A small self-supervised image encoder, trained from scratch: 72500 training examples.
Rows from block 4 of a small self-supervised image encoder, named by matrix and row number. Rows with one number belong to one neuron. Each number is 50 + 15 x the weight over its row's rms, rounded and kept within 0 to 99. All counts start at 0.
After each neuron's rows are labels from the 100 images, of 14848, where the neuron reaches its highest value: "lies over" is the class under the peak; "top examples" is what is common among them. Only what is clearly more common there than usual is listed. The data: rendered roads seen from a driver's seat, with toy cars, trees and houses. In brackets: how many of the 100, against the usual share in percent.
# fc1: MLP up (model.blocks.4.mlp.fc1.weight, 768x256), inputs 0-85
# fc2: MLP down (model.blocks.4.mlp.fc2.weight, 256x768, transposed), outputs 0-85

fc1.272:48 71 34 51 47 46 68 18 57 66 70 18 45 24 39 52 50 57 59 48 59 53 77 52 44 47 50 52 42 42 31 30 19 26 29 57 78 45 35 66 58 35 66 45 43 41 47 63 47 71 60 35 53 42 60 46 46 27 57 60 49 39 64 43 39 59 60 62 52 58 56 68 41 45 52 59 49 21 22 43 60 48 46 48 67 34
fc2.272:70 60 36 32 68 80 54 45 59 38 50 51 40 65 37 62 49 36 40 43 53 55 39 44 29 48 78 54 33 59 18 55 70 42 57 51 63 30 38 50 65 44 34 39 91 39 72 55 58 28 51 63 37 54 45 52 50 55 42 18 26 48 43 68 63 37 24 40 71 51 54 62 57 27 46 33 27 80 54 50 33 46 58 55 28 54
lies over: road (100 vs 34.7)
top examples: crossing stripes (100 vs 25.2); vehicles: zero (35 vs 12.5)

fc1.110:67 58 54 53 63 58 69 59 76 51 49 71 52 51 68 52 51 51 36 48 26 54 76 33 39 57 28 53 28 32 64 69 83 41 50 46 69 92 49 44 36 78 30 72 51 39 49 42 44 54 33 19 34 62 38 68 40 39 48 38 48 33 59 28 61 59 43 50 67 19 43 23 43 32 33 60 49 26 32 44 56 46 45 71 56 48
fc2.110:44 63 37 60 56 64 36 21 42 56 72 19 58 40 75 47 62 52 41 55 30 00 66 61 58 58 66 57 66 58 44 35 35 49 65 51 48 50 47 34 56 39 55 57 54 48 86 27 49 61 43 48 44 37 53 62 47 75 41 47 47 54 56 51 59 39 55 39 81 55 35 39 54 59 63 85 30 84 46 25 39 66 44 43 60 54
lies over: truck (80 vs 4.6)
top examples: truck (85 vs 54.9); vehicles: two (67 vs 41.9)

fc1.639:55 37 68 49 66 65 55 42 59 54 46 35 36 73 60 67 40 36 52 47 45 66 39 56 30 70 49 51 72 75 48 67 50 71 71 70 27 65 71 53 81 51 37 56 29 44 59 21 63 28 70 67 36 50 64 38 48 68 62 25 46 53 51 32 76 59 43 57 70 18 55 83 41 22 51 51 54 51 62 52 63 45 61 68 55 52
fc2.639:40 48 22 58 42 31 56 54 51 17 57 47 54 30 47 56 66 55 58 42 85 41 55 36 65 43 71 54 61 48 35 60 41 58 63 65 56 55 67 44 69 64 48 38 83 44 48 56 44 69 31 65 51 45 18 57 26 61 68 32 52 61 41 49 49 45 68 33 70 75 82 56 47 62 32 64 62 41 17 27 42 70 50 28 32 74
lies over: truck (100 vs 4.6)
top examples: truck (100 vs 54.9); vehicles: two (77 vs 41.9)

fc1.146:67 41 73 33 57 46 61 49 13 43 56 50 57 39 57 33 61 36 49 50 53 56 53 58 55 35 30 62 80 51 50 29 63 34 56 52 57 76 29 60 51 74 67 55 63 38 66 47 17 27 59 52 39 52 65 73 58 64 46 74 45 45 67 52 70 45 58 25 47 64 52 66 79 51 36 55 52 39 57 22 31 56 66 54 48 54
fc2.146:37 54 39 44 40 41 37 45 93 40 84 65 39 55 81 63 54 39 67 66 45 79 38 77 24 64 62 54 78 50 44 42 40 85 57 67 47 62 74 34 45 24 38 48 41 50 71 34 57 55 22 69 69 57 38 51 39 47 29 44 32 53 56 20 44 64 43 77 36 31 56 48 32 79 52 52 48 67 48 38 76 53 60 43 39 47
lies over: car (46 vs 2.2)
top examples: vehicles: two (72 vs 41.9)

fc1.536:44 34 62 40 63 48 34 41 67 49 62 47 44 60 40 39 52 46 68 30 47 63 55 69 30 43 50 53 53 54 41 75 74 32 35 72 56 45 07 48 35 60 60 52 27 63 30 60 32 47 50 78 55 30 53 33 35 72 21 39 47 72 65 70 68 55 40 50 71 56 58 67 38 68 58 70 41 25 21 55 24 64 63 63 51 41
fc2.536:57 24 61 42 42 74 86 58 62 30 28 63 62 23 48 43 44 46 41 70 47 44 45 53 40 44 64 29 18 71 47 40 42 33 53 22 45 49 81 56 42 49 55 19 67 68 62 28 41 59 38 64 53 73 46 52 62 56 43 85 43 38 40 67 36 53 54 52 38 30 39 64 51 42 58 36 36 62 55 51 79 28 32 55 46 20
lies over: lamp (37 vs 0.4)
top examples: lamp (64 vs 29.9)

fc1.756:50 45 35 40 52 63 54 60 54 33 52 63 44 51 72 33 55 47 62 52 41 18 37 78 42 46 58 75 54 33 45 35 80 57 56 56 64 49 62 25 47 60 61 58 37 71 54 81 56 34 53 77 58 35 55 32 40 54 38 43 55 77 50 61 61 35 39 29 62 39 31 55 15 28 40 56 71 60 28 72 36 61 50 75 21 53
fc2.756:74 59 31 38 60 45 61 29 28 59 54 42 60 36 17 58 81 18 59 50 65 45 44 60 55 51 52 37 61 22 39 72 64 53 59 38 51 59 30 85 45 68 44 42 30 45 45 46 72 32 53 59 41 44 40 52 24 36 36 51 46 52 36 14 26 25 51 70 41 81 56 45 33 45 43 64 52 28 53 82 54 33 36 36 38 68
lies over: tree (59 vs 1.2)
top examples: tree (88 vs 29.5)

fc1.306:73 53 44 54 41 64 18 47 52 58 12 54 38 61 51 48 60 27 64 53 28 47 42 79 20 62 74 54 47 49 35 31 51 31 72 45 55 49 46 45 43 56 64 44 70 56 57 52 35 40 17 73 47 45 37 48 47 64 31 38 47 59 44 46 49 69 60 42 60 35 80 71 51 26 70 60 37 36 42 58 29 82 89 69 53 51
fc2.306:81 78 43 48 53 41 45 56 44 59 68 55 61 48 55 41 48 42 42 64 49 54 42 50 89 35 58 24 57 42 76 52 77 11 52 55 38 59 40 32 48 68 35 46 27 39 39 55 74 32 58 34 53 43 63 81 51 46 52 62 49 68 36 81 63 14 36 54 36 65 60 59 52 95 27 22 64 33 48 51 62 42 38 34 27 75
lies over: tree (73 vs 1.2)
top examples: tree (100 vs 29.5)

fc1.5:61 48 54 38 53 62 34 62 42 27 52 40 41 39 35 34 53 56 59 71 66 44 41 46 93 46 56 35 65 70 62 41 62 20 51 47 41 83 64 32 18 48 29 49 59 46 50 46 41 38 34 54 10 37 24 42 41 68 35 80 54 56 46 22 24 36 49 44 51 49 75 35 72 56 48 49 38 59 18 82 72 52 50 45 38 46
fc2.5:43 61 50 67 27 37 47 44 42 71 44 59 44 75 55 68 21 46 39 44 55 52 37 28 04 44 47 64 38 49 24 73 64 72 26 44 62 29 83 47 96 35 70 66 65 44 68 45 72 48 40 52 52 52 43 55 72 34 60 41 23 53 65 46 58 61 51 58 69 48 54 63 67 32 44 47 37 49 75 48 15 80 34 41 49 41
lies over: lamp (47 vs 0.4); tree (26 vs 1.2)
top examples: lamp (67 vs 29.9); snowy verge (61 vs 33.9)

fc1.326:42 53 79 70 40 43 52 53 55 44 42 59 80 40 42 55 68 35 51 39 57 18 58 45 45 18 53 51 27 31 52 77 45 57 57 29 38 76 30 40 59 72 13 59 64 45 65 59 50 33 59 57 60 50 31 46 76 51 55 30 46 59 65 39 73 44 40 57 56 67 60 69 45 30 33 66 42 47 69 50 39 44 53 54 64 66
fc2.326:41 29 50 35 42 51 61 41 43 75 55 40 53 49 57 66 51 48 47 64 40 58 65 55 31 50 46 49 79 62 44 50 49 34 38 39 54 53 35 51 56 42 28 60 56 46 30 68 49 52 70 47 27 44 28 59 46 75 50 46 41 50 99 51 43 67 39 25 41 44 77 56 36 61 51 27 59 46 58 43 47 59 66 54 49 62
lies over: verge (70 vs 16.6)
top examples: snowy verge (100 vs 33.9)

fc1.86:40 47 51 74 36 70 53 53 64 34 60 26 28 73 44 51 43 27 43 48 27 31 24 60 60 39 43 74 44 28 34 70 34 30 35 78 55 62 51 48 47 55 25 53 82 44 44 40 44 33 62 46 57 47 12 45 65 35 48 41 38 51 49 74 16 47 44 53 80 55 25 63 31 76 71 42 69 69 54 60 45 36 45 44 64 85
fc2.86:63 44 51 48 60 40 70 42 41 67 58 53 88 28 38 30 59 57 71 51 31 51 65 54 54 52 49 33 34 50 73 34 49 38 54 11 41 44 53 26 75 37 78 48 41 68 47 45 48 60 21 47 57 65 83 40 48 60 52 56 57 45 73 24 43 39 39 61 48 24 36 16 38 63 45 66 45 32 49 49 76 62 67 58 39 48
lies over: truck (85 vs 4.6)
top examples: truck (91 vs 54.9); vehicles: two (68 vs 41.9)

fc1.364:96 22 52 47 45 42 51 70 39 57 51 30 61 59 42 66 54 26 29 47 69 48 54 31 22 34 46 52 36 47 50 55 45 41 47 63 58 54 54 33 27 35 71 32 39 60 54 39 46 28 87 54 56 26 53 59 66 34 64 61 40 76 32 37 47 77 31 56 43 31 27 63 47 53 34 61 47 34 76 53 46 58 16 39 32 39
fc2.364:36 58 40 53 59 44 49 38 30 48 59 55 40 59 35 64 80 56 49 49 53 18 35 27 56 60 42 66 45 74 35 65 65 18 61 62 50 53 46 50 60 56 55 40 56 36 73 61 62 45 48 51 47 49 46 42 56 56 75 42 29 38 55 66 42 57 53 51 48 55 30 58 56 60 61 86 43 56 56 68 52 26 73 37 81 63
lies over: pine (75 vs 1)
top examples: pine (100 vs 28.4)

fc1.595:84 60 31 75 24 57 55 57 28 62 65 41 61 49 72 46 63 42 42 28 62 52 76 68 65 50 35 58 92 37 29 51 38 40 59 38 37 60 25 83 53 60 58 50 56 33 35 46 19 60 42 61 54 61 59 73 39 69 50 35 24 35 48 41 66 47 48 38 63 97 50 62 64 42 77 44 62 32 48 36 64 72 62 52 40 80
fc2.595:42 67 43 44 65 33 49 49 67 39 24 52 55 59 68 51 76 41 54 57 57 52 81 58 57 49 64 42 40 57 28 69 58 47 30 58 49 51 63 15 44 60 39 66 64 43 84 51 44 47 58 66 35 55 17 64 61 37 56 44 56 54 57 53 36 16 59 79 30 48 65 65 40 69 34 38 44 41 64 69 71 39 37 68 54 44
lies over: sky (71 vs 36.8); car (25 vs 2.2)
top examples: tree (68 vs 29.5)

fc1.328:69 42 51 52 01 73 56 72 45 32 66 58 61 35 67 42 37 45 18 49 45 54 40 49 24 31 44 51 58 68 30 59 27 36 43 73 68 56 52 81 43 49 66 24 65 36 46 57 52 57 57 41 68 46 50 57 51 38 37 51 32 32 53 72 24 21 33 46 36 63 15 50 38 44 68 40 41 04 37 26 60 38 41 45 51 38
fc2.328:32 44 49 17 20 31 62 52 27 52 25 36 50 28 39 40 47 75 27 60 34 43 64 31 37 57 50 25 63 41 47 49 68 72 78 29 66 53 32 44 16 57 59 42 60 53 75 34 54 44 47 80 59 34 65 64 49 43 56 54 54 35 37 73 48 46 25 48 74 71 39 40 58 61 48 62 40 70 59 66 74 53 59 48 60 35
lies over: sky (70 vs 36.8)
top examples: pine (89 vs 28.4)

fc1.291:21 50 55 60 09 59 68 50 66 44 39 59 62 41 66 56 67 52 57 07 45 43 50 47 64 43 31 56 39 29 39 41 42 48 39 46 64 44 39 55 43 55 50 50 30 61 31 76 33 59 54 60 67 51 44 44 42 58 69 36 46 29 70 47 48 52 69 64 42 65 43 59 40 38 40 51 10 44 55 76 40 43 45 42 57 57
fc2.291:68 27 44 65 77 41 63 56 62 57 44 25 64 50 67 60 26 44 53 59 29 57 54 38 25 50 48 65 38 33 57 27 40 32 42 98 49 48 41 23 35 34 40 51 50 54 57 53 42 33 43 47 36 48 51 48 50 57 60 60 54 62 56 65 58 64 34 35 78 30 70 62 40 42 57 74 71 69 39 35 61 50 28 05 47 57
lies over: house (54 vs 1.8)
top examples: house (75 vs 31.6)

fc1.738:53 34 55 17 43 41 59 34 40 64 45 56 80 54 53 40 65 64 43 48 39 83 71 61 21 48 44 47 37 37 46 54 27 67 32 41 65 72 40 60 18 50 63 43 55 72 43 63 26 58 73 51 35 66 56 66 44 36 64 67 30 55 36 60 43 41 33 59 43 51 29 47 29 27 56 46 74 45 36 37 79 46 43 35 33 61
fc2.738:51 45 69 48 33 53 62 96 39 61 60 56 35 34 67 55 67 72 70 55 50 49 51 46 43 33 44 58 70 52 51 40 45 58 54 46 38 27 45 47 53 57 47 16 47 69 68 55 65 60 37 63 56 42 45 87 62 28 77 31 60 31 43 30 71 50 70 43 43 43 42 21 39 48 56 58 68 55 50 77 52 70 23 50 70 47
lies over: car (38 vs 2.2)
top examples: vehicles: two (74 vs 41.9)

fc1.635:40 44 67 49 33 58 47 54 66 44 62 52 61 63 57 29 65 41 89 39 80 58 29 48 70 55 42 45 66 59 49 51 62 52 64 49 78 67 62 41 40 78 61 44 00 56 57 69 45 48 52 54 73 60 43 40 63 27 48 65 51 51 43 63 42 74 99 62 78 58 45 77 48 19 42 39 20 60 60 47 51 54 22 64 45 72
fc2.635:44 61 46 68 60 39 66 52 67 61 40 56 71 73 44 54 43 61 43 39 40 67 86 47 15 53 21 44 25 41 69 52 60 56 51 29 38 54 40 46 54 60 52 52 48 69 50 57 59 69 33 49 43 43 17 64 58 49 40 31 51 43 40 37 60 77 37 21 55 37 81 32 31 58 52 38 41 73 38 69 50 36 60 43 44 47
lies over: car (51 vs 2.2)
top examples: car (83 vs 54); vehicles: two (72 vs 41.9)

fc1.620:42 61 63 43 55 49 29 63 51 27 75 29 59 42 48 49 53 36 58 26 83 42 35 57 38 32 66 62 31 46 43 37 38 53 35 49 32 71 25 33 66 49 42 52 36 61 65 26 43 48 46 37 44 45 36 24 43 82 23 73 44 59 44 05 53 59 27 38 54 69 48 40 53 55 44 44 77 44 61 40 54 53 25 42 52 38
fc2.620:37 87 35 53 44 43 53 47 82 39 59 52 61 48 61 46 71 65 47 50 40 53 93 45 60 39 54 42 59 34 39 47 59 70 45 37 52 42 53 79 43 27 36 87 60 46 43 50 41 77 41 75 40 41 54 69 47 32 52 41 48 49 63 55 55 56 51 35 45 42 50 59 38 65 57 36 54 35 60 33 52 48 68 61 64 33
lies over: road (100 vs 34.7)
top examples: bends left (74 vs 34)

fc1.418:80 40 62 52 16 47 34 63 58 50 49 49 46 71 77 33 55 56 33 57 21 52 49 52 29 52 46 61 48 51 19 38 38 44 53 71 50 27 52 82 63 53 79 46 65 36 45 44 66 80 60 39 63 18 39 83 46 29 12 44 61 48 49 62 45 44 65 52 47 48 47 59 47 65 48 62 55 18 56 34 53 43 43 45 30 55
fc2.418:22 48 46 11 46 39 46 58 21 43 20 48 44 16 41 48 90 43 50 71 46 23 33 42 39 40 32 45 65 58 42 57 86 61 69 36 80 37 45 52 54 45 48 34 50 52 45 36 54 49 64 55 53 42 76 56 48 60 65 58 32 23 50 31 68 56 62 50 60 69 33 47 20 60 72 55 25 78 60 44 59 72 59 68 35 43
lies over: pine (82 vs 1)
top examples: pine (99 vs 28.4)

fc1.324:54 58 46 32 57 61 66 40 22 61 51 77 56 71 61 72 50 27 36 72 34 62 60 73 68 35 34 70 45 50 71 48 66 47 50 65 34 35 52 57 26 54 62 45 47 62 71 32 41 15 72 42 34 57 51 31 25 47 35 70 49 54 25 35 62 56 71 68 59 40 57 33 28 41 65 67 69 25 70 44 53 48 67 57 51 50
fc2.324:32 60 30 31 42 43 46 37 86 40 54 74 40 65 25 36 54 60 75 62 47 75 55 48 52 36 37 44 29 48 64 51 51 54 56 59 52 73 43 77 75 41 43 62 49 41 32 78 28 53 75 42 53 44 78 49 49 40 51 57 35 53 77 42 55 55 64 21 40 52 58 63 49 71 40 42 67 58 52 20 55 21 48 47 39 50
lies over: car (93 vs 2.2)
top examples: car (98 vs 54)

fc1.400:87 80 47 46 40 40 62 48 76 66 53 42 53 58 90 66 30 61 50 18 46 52 56 59 62 37 68 36 59 47 45 72 75 50 60 70 59 48 57 49 68 18 51 46 42 41 26 30 46 25 28 46 60 33 55 66 19 47 37 63 61 52 52 56 69 61 70 90 64 62 40 41 30 36 57 45 60 28 58 52 28 63 47 45 63 49
fc2.400:76 52 52 63 70 53 49 59 56 40 45 53 43 44 43 51 63 63 51 98 24 49 40 66 37 53 19 13 34 63 39 44 16 38 01 48 19 35 37 67 33 65 50 64 30 57 32 60 34 79 41 35 49 64 35 64 51 54 27 49 55 40 42 51 43 61 40 30 55 20 54 41 55 60 45 52 57 51 78 71 76 39 52 36 43 33
lies over: road (80 vs 34.7)
top examples: truck (87 vs 54.9); vehicles: two (67 vs 41.9); line: no line (58 vs 24.8)

fc1.585:58 72 52 33 25 58 18 34 79 76 49 64 38 70 68 29 40 49 35 27 42 55 40 46 61 36 55 68 33 66 24 48 45 49 62 42 42 36 48 43 58 59 42 47 07 74 52 50 62 35 38 68 65 71 50 60 50 40 56 59 54 52 56 38 58 47 68 44 46 20 34 41 40 45 61 45 29 31 71 82 42 42 49 41 47 59
fc2.585:35 52 46 75 61 40 35 40 46 48 42 57 46 51 11 50 67 60 34 66 68 44 36 48 29 34 73 27 44 41 48 50 72 61 61 60 61 56 83 39 47 38 36 42 79 28 24 49 49 19 71 47 66 36 99 41 45 47 51 54 49 55 07 80 68 79 29 46 69 44 34 50 56 37 70 47 46 43 59 89 73 49 45 45 62 62
lies over: house (50 vs 1.8)
top examples: house (70 vs 31.6)

fc1.737:59 33 37 20 40 83 44 44 64 50 28 42 34 24 40 52 69 25 44 50 54 54 64 48 24 36 42 57 48 37 55 48 96 39 50 74 34 48 60 46 61 52 57 59 27 45 51 60 51 99 88 38 42 39 45 29 63 54 51 32 50 61 51 75 64 67 50 33 75 52 43 88 45 43 30 65 48 52 29 54 60 73 67 44 32 57
fc2.737:39 66 68 49 56 25 48 59 40 55 56 62 56 65 29 64 59 41 36 62 54 42 72 43 68 56 99 46 57 63 44 65 30 40 53 63 42 65 72 34 34 36 62 52 60 34 53 47 50 37 63 22 44 36 59 67 33 38 48 69 79 70 40 52 36 49 57 41 21 60 45 32 02 57 55 39 52 25 50 47 71 16 46 42 43 51
lies over: lamp (42 vs 0.4)
top examples: lamp (87 vs 29.9)

fc1.237:43 39 62 48 66 27 34 67 41 43 21 46 58 53 60 34 29 33 51 35 47 34 34 38 06 60 63 58 43 49 35 51 23 80 37 51 39 58 20 43 70 58 37 53 63 52 60 72 55 47 91 40 44 44 31 50 69 50 44 49 57 76 36 64 21 36 47 29 68 58 44 49 75 54 46 32 42 53 42 49 86 73 61 57 44 57
fc2.237:58 56 50 32 35 43 72 58 48 42 47 54 60 47 56 39 40 46 43 48 52 53 56 49 46 33 28 61 57 71 51 29 13 32 21 62 61 53 48 54 50 47 42 59 65 61 55 18 55 58 59 53 13 58 47 61 55 81 52 45 79 18 50 60 60 58 45 32 41 71 52 38 53 65 66 60 52 38 32 66 60 44 60 61 58 39
lies over: pine (85 vs 1)
top examples: pine (100 vs 28.4)

fc1.527:34 58 68 54 40 72 58 49 60 57 57 50 62 40 31 69 54 69 06 30 60 57 47 34 14 58 27 33 16 61 55 49 75 52 78 40 33 56 44 59 48 39 54 33 59 61 61 48 53 32 61 37 29 56 45 65 43 23 47 76 49 59 35 62 48 65 25 71 62 23 41 36 73 34 33 32 53 43 56 65 38 52 21 55 42 45
fc2.527:46 30 30 49 29 22 45 46 28 20 24 36 57 58 51 36 63 55 55 48 63 53 41 49 47 58 47 44 63 43 25 42 40 38 54 78 51 40 55 26 69 49 25 49 85 21 45 44 56 38 64 95 53 37 42 35 50 51 66 56 49 50 80 45 40 55 66 62 52 50 51 34 57 56 55 52 35 64 36 71 56 67 41 45 67 71
lies over: house (48 vs 1.8)
top examples: house (90 vs 31.6)

fc1.369:65 67 45 45 33 56 45 48 33 52 23 45 36 68 75 61 65 66 47 23 46 55 61 77 46 52 53 69 56 36 48 77 46 41 23 30 35 44 47 46 36 57 40 44 32 48 31 44 44 59 90 56 65 36 40 54 32 39 34 56 60 70 30 23 53 55 24 44 24 60 60 71 42 63 08 61 65 53 39 41 31 45 25 53 37 48
fc2.369:72 65 61 40 47 41 51 59 27 67 46 34 59 54 37 44 73 62 84 59 80 19 29 20 55 36 56 41 35 56 21 47 44 44 45 52 82 51 70 36 78 23 75 61 69 37 29 62 44 45 47 66 43 45 71 53 48 44 64 30 34 70 56 39 40 78 51 43 79 53 55 48 55 57 51 49 48 65 27 39 20 63 43 47 46 56
lies over: pine (83 vs 1)
top examples: pine (96 vs 28.4); snowy verge (65 vs 33.9)

fc1.391:47 40 39 48 24 47 65 77 48 57 80 60 46 35 56 76 69 41 41 27 49 45 56 58 39 73 54 58 48 32 35 39 61 73 55 23 49 44 62 29 12 34 63 52 71 44 30 24 66 39 32 41 38 49 49 25 36 64 40 19 49 54 50 42 61 64 59 37 48 43 58 54 33 62 34 52 72 50 77 73 43 33 57 58 33 22
fc2.391:43 50 66 28 71 54 46 68 58 62 56 75 55 56 62 39 35 70 64 54 64 63 52 59 22 54 25 32 47 58 61 40 31 43 67 77 66 50 01 54 21 73 33 67 50 42 49 33 53 74 54 36 32 47 43 68 45 84 51 46 28 83 24 57 34 49 54 55 75 50 51 49 49 50 32 09 42 57 45 43 77 35 60 25 34 52
lies over: house (26 vs 1.8)
top examples: line: no line (53 vs 24.8)

fc1.121:60 54 43 89 47 63 75 61 75 36 61 52 50 67 50 55 69 46 43 55 28 54 56 35 60 50 42 58 52 42 19 62 45 26 57 39 62 58 54 55 59 50 28 85 45 49 47 59 49 35 51 54 46 57 07 58 36 48 61 71 39 26 69 12 61 48 50 70 65 45 59 36 37 48 20 45 66 24 81 48 48 50 48 38 67 54
fc2.121:49 62 62 71 79 71 30 66 16 33 55 27 62 38 72 60 57 34 63 25 74 62 38 64 41 65 37 59 61 49 48 55 46 67 83 59 62 41 52 53 56 61 66 40 51 41 80 36 27 61 52 68 50 67 35 52 60 53 47 54 53 75 25 72 26 34 54 63 68 63 47 53 63 60 78 59 37 80 81 45 61 60 56 47 43 46
lies over: truck (75 vs 4.6)
top examples: truck (89 vs 54.9)

fc1.554:70 35 68 42 25 49 45 43 48 29 58 60 56 20 70 50 39 46 46 39 43 41 34 46 44 44 70 40 63 52 46 78 45 22 42 60 26 46 32 54 30 20 67 47 61 40 69 35 68 34 54 37 49 44 45 68 61 66 46 23 50 59 29 34 32 50 51 52 72 35 47 30 57 52 41 34 50 61 66 65 55 51 74 51 40 39
fc2.554:57 58 37 75 99 58 25 52 51 75 31 44 72 75 36 49 40 70 46 54 44 49 49 74 44 61 33 68 26 25 50 46 33 56 38 37 53 31 67 62 77 57 27 69 42 53 51 65 53 29 46 48 67 42 44 38 43 34 40 40 44 15 67 75 81 53 41 54 21 59 66 42 39 54 56 52 64 58 33 43 28 40 47 48 46 41
lies over: road (100 vs 34.7)
top examples: double yellow line (57 vs 24.3)

fc1.440:45 67 41 37 36 28 72 70 61 41 55 66 44 27 61 47 57 25 62 49 56 33 46 56 68 43 47 57 35 45 38 35 56 32 72 53 34 77 28 48 38 51 43 80 66 46 52 31 45 51 58 25 31 63 37 70 60 53 42 20 27 41 31 58 63 49 78 68 74 66 53 68 45 61 66 74 31 62 28 73 30 55 00 38 51 36
fc2.440:41 57 35 84 56 70 48 60 76 60 46 34 47 79 60 45 39 51 49 45 62 37 77 64 66 68 46 39 63 54 82 38 27 65 32 52 29 59 66 63 51 37 54 66 37 51 29 44 48 39 43 33 60 56 47 25 47 56 32 79 90 44 68 57 37 43 43 52 41 42 49 45 58 63 58 43 47 47 55 60 65 44 60 42 73 32
lies over: tree (84 vs 1.2)
top examples: tree (85 vs 29.5)

fc1.758:39 51 48 51 24 42 50 33 54 39 33 32 49 67 17 17 63 69 57 45 61 60 55 74 45 38 16 44 65 53 61 34 57 65 10 37 59 54 44 36 38 54 30 68 55 65 49 42 42 32 31 59 30 30 32 41 55 56 24 18 43 50 55 48 53 44 55 52 27 64 53 47 43 18 62 69 26 51 56 34 42 52 61 65 58 46
fc2.758:47 58 70 50 55 67 31 32 42 44 59 50 52 78 58 62 32 39 32 51 44 56 47 58 50 37 33 58 45 35 54 52 41 24 40 92 38 41 52 39 56 45 56 39 74 35 47 31 59 35 51 47 40 74 57 51 56 72 70 59 63 57 74 46 75 59 63 30 77 47 60 53 63 33 12 40 79 36 66 53 27 38 39 32 51 82
lies over: verge (42 vs 16.6)
top examples: house (74 vs 31.6)

fc1.516:56 60 41 51 48 81 46 74 65 56 68 73 65 33 46 54 66 38 53 57 44 34 57 56 32 41 80 42 50 44 13 23 61 43 45 21 35 38 46 62 48 53 40 77 41 45 42 50 71 43 61 80 67 66 54 44 61 49 40 65 38 68 26 16 34 20 63 34 53 65 48 60 71 72 44 43 51 58 40 70 31 18 20 44 50 43
fc2.516:52 53 49 43 36 26 53 59 74 25 50 60 41 65 45 37 54 34 56 65 69 66 18 30 70 22 26 82 27 48 70 49 39 55 29 42 64 61 40 42 70 19 48 62 50 50 39 52 44 56 50 61 28 46 45 46 21 52 54 35 46 58 66 61 51 59 62 42 28 38 47 30 52 68 49 64 35 74 24 32 53 58 09 37 41 54
lies over: road (100 vs 34.7)
top examples: line: no line (72 vs 24.8); vehicles: zero (46 vs 12.5)

fc1.106:57 38 59 42 34 77 53 41 58 33 44 46 62 53 56 64 44 25 53 61 58 39 54 38 36 71 37 66 40 64 64 33 39 42 53 63 66 46 18 47 50 66 58 71 69 47 55 46 41 64 53 25 56 16 44 61 73 48 68 47 64 42 46 64 41 45 64 60 71 51 33 50 43 61 44 34 37 29 36 32 32 61 79 50 45 50
fc2.106:58 34 65 33 39 54 74 48 64 49 60 44 66 52 52 72 43 41 41 46 53 44 64 66 29 54 57 32 38 47 52 38 46 48 39 57 62 48 47 59 67 46 68 26 86 43 29 41 99 48 45 47 30 36 70 34 61 64 59 41 66 16 63 43 72 71 57 42 54 60 59 73 56 60 51 72 41 33 68 53 66 54 68 54 63 87
lies over: pine (72 vs 1)
top examples: pine (80 vs 28.4)

fc1.683:45 58 30 62 48 52 81 40 80 58 24 65 68 53 54 67 27 40 44 42 34 76 37 45 35 32 42 99 20 65 32 54 23 30 40 75 39 50 27 63 29 33 26 60 48 49 11 60 37 54 31 19 79 32 33 76 30 30 33 65 46 39 26 48 51 70 38 32 44 41 59 39 36 55 68 36 20 56 73 54 56 33 26 36 57 61
fc2.683:54 70 54 60 43 61 48 57 35 48 91 42 58 44 36 21 28 67 54 43 30 48 57 67 54 49 65 35 53 51 61 40 44 77 44 24 55 54 58 33 29 61 54 32 79 70 64 41 55 50 45 59 44 22 63 26 30 37 35 71 31 35 41 10 49 67 47 63 68 49 51 49 50 51 30 52 86 52 39 46 36 80 68 43 41 69
lies over: truck (38 vs 4.6)
top examples: snowy verge (74 vs 33.9)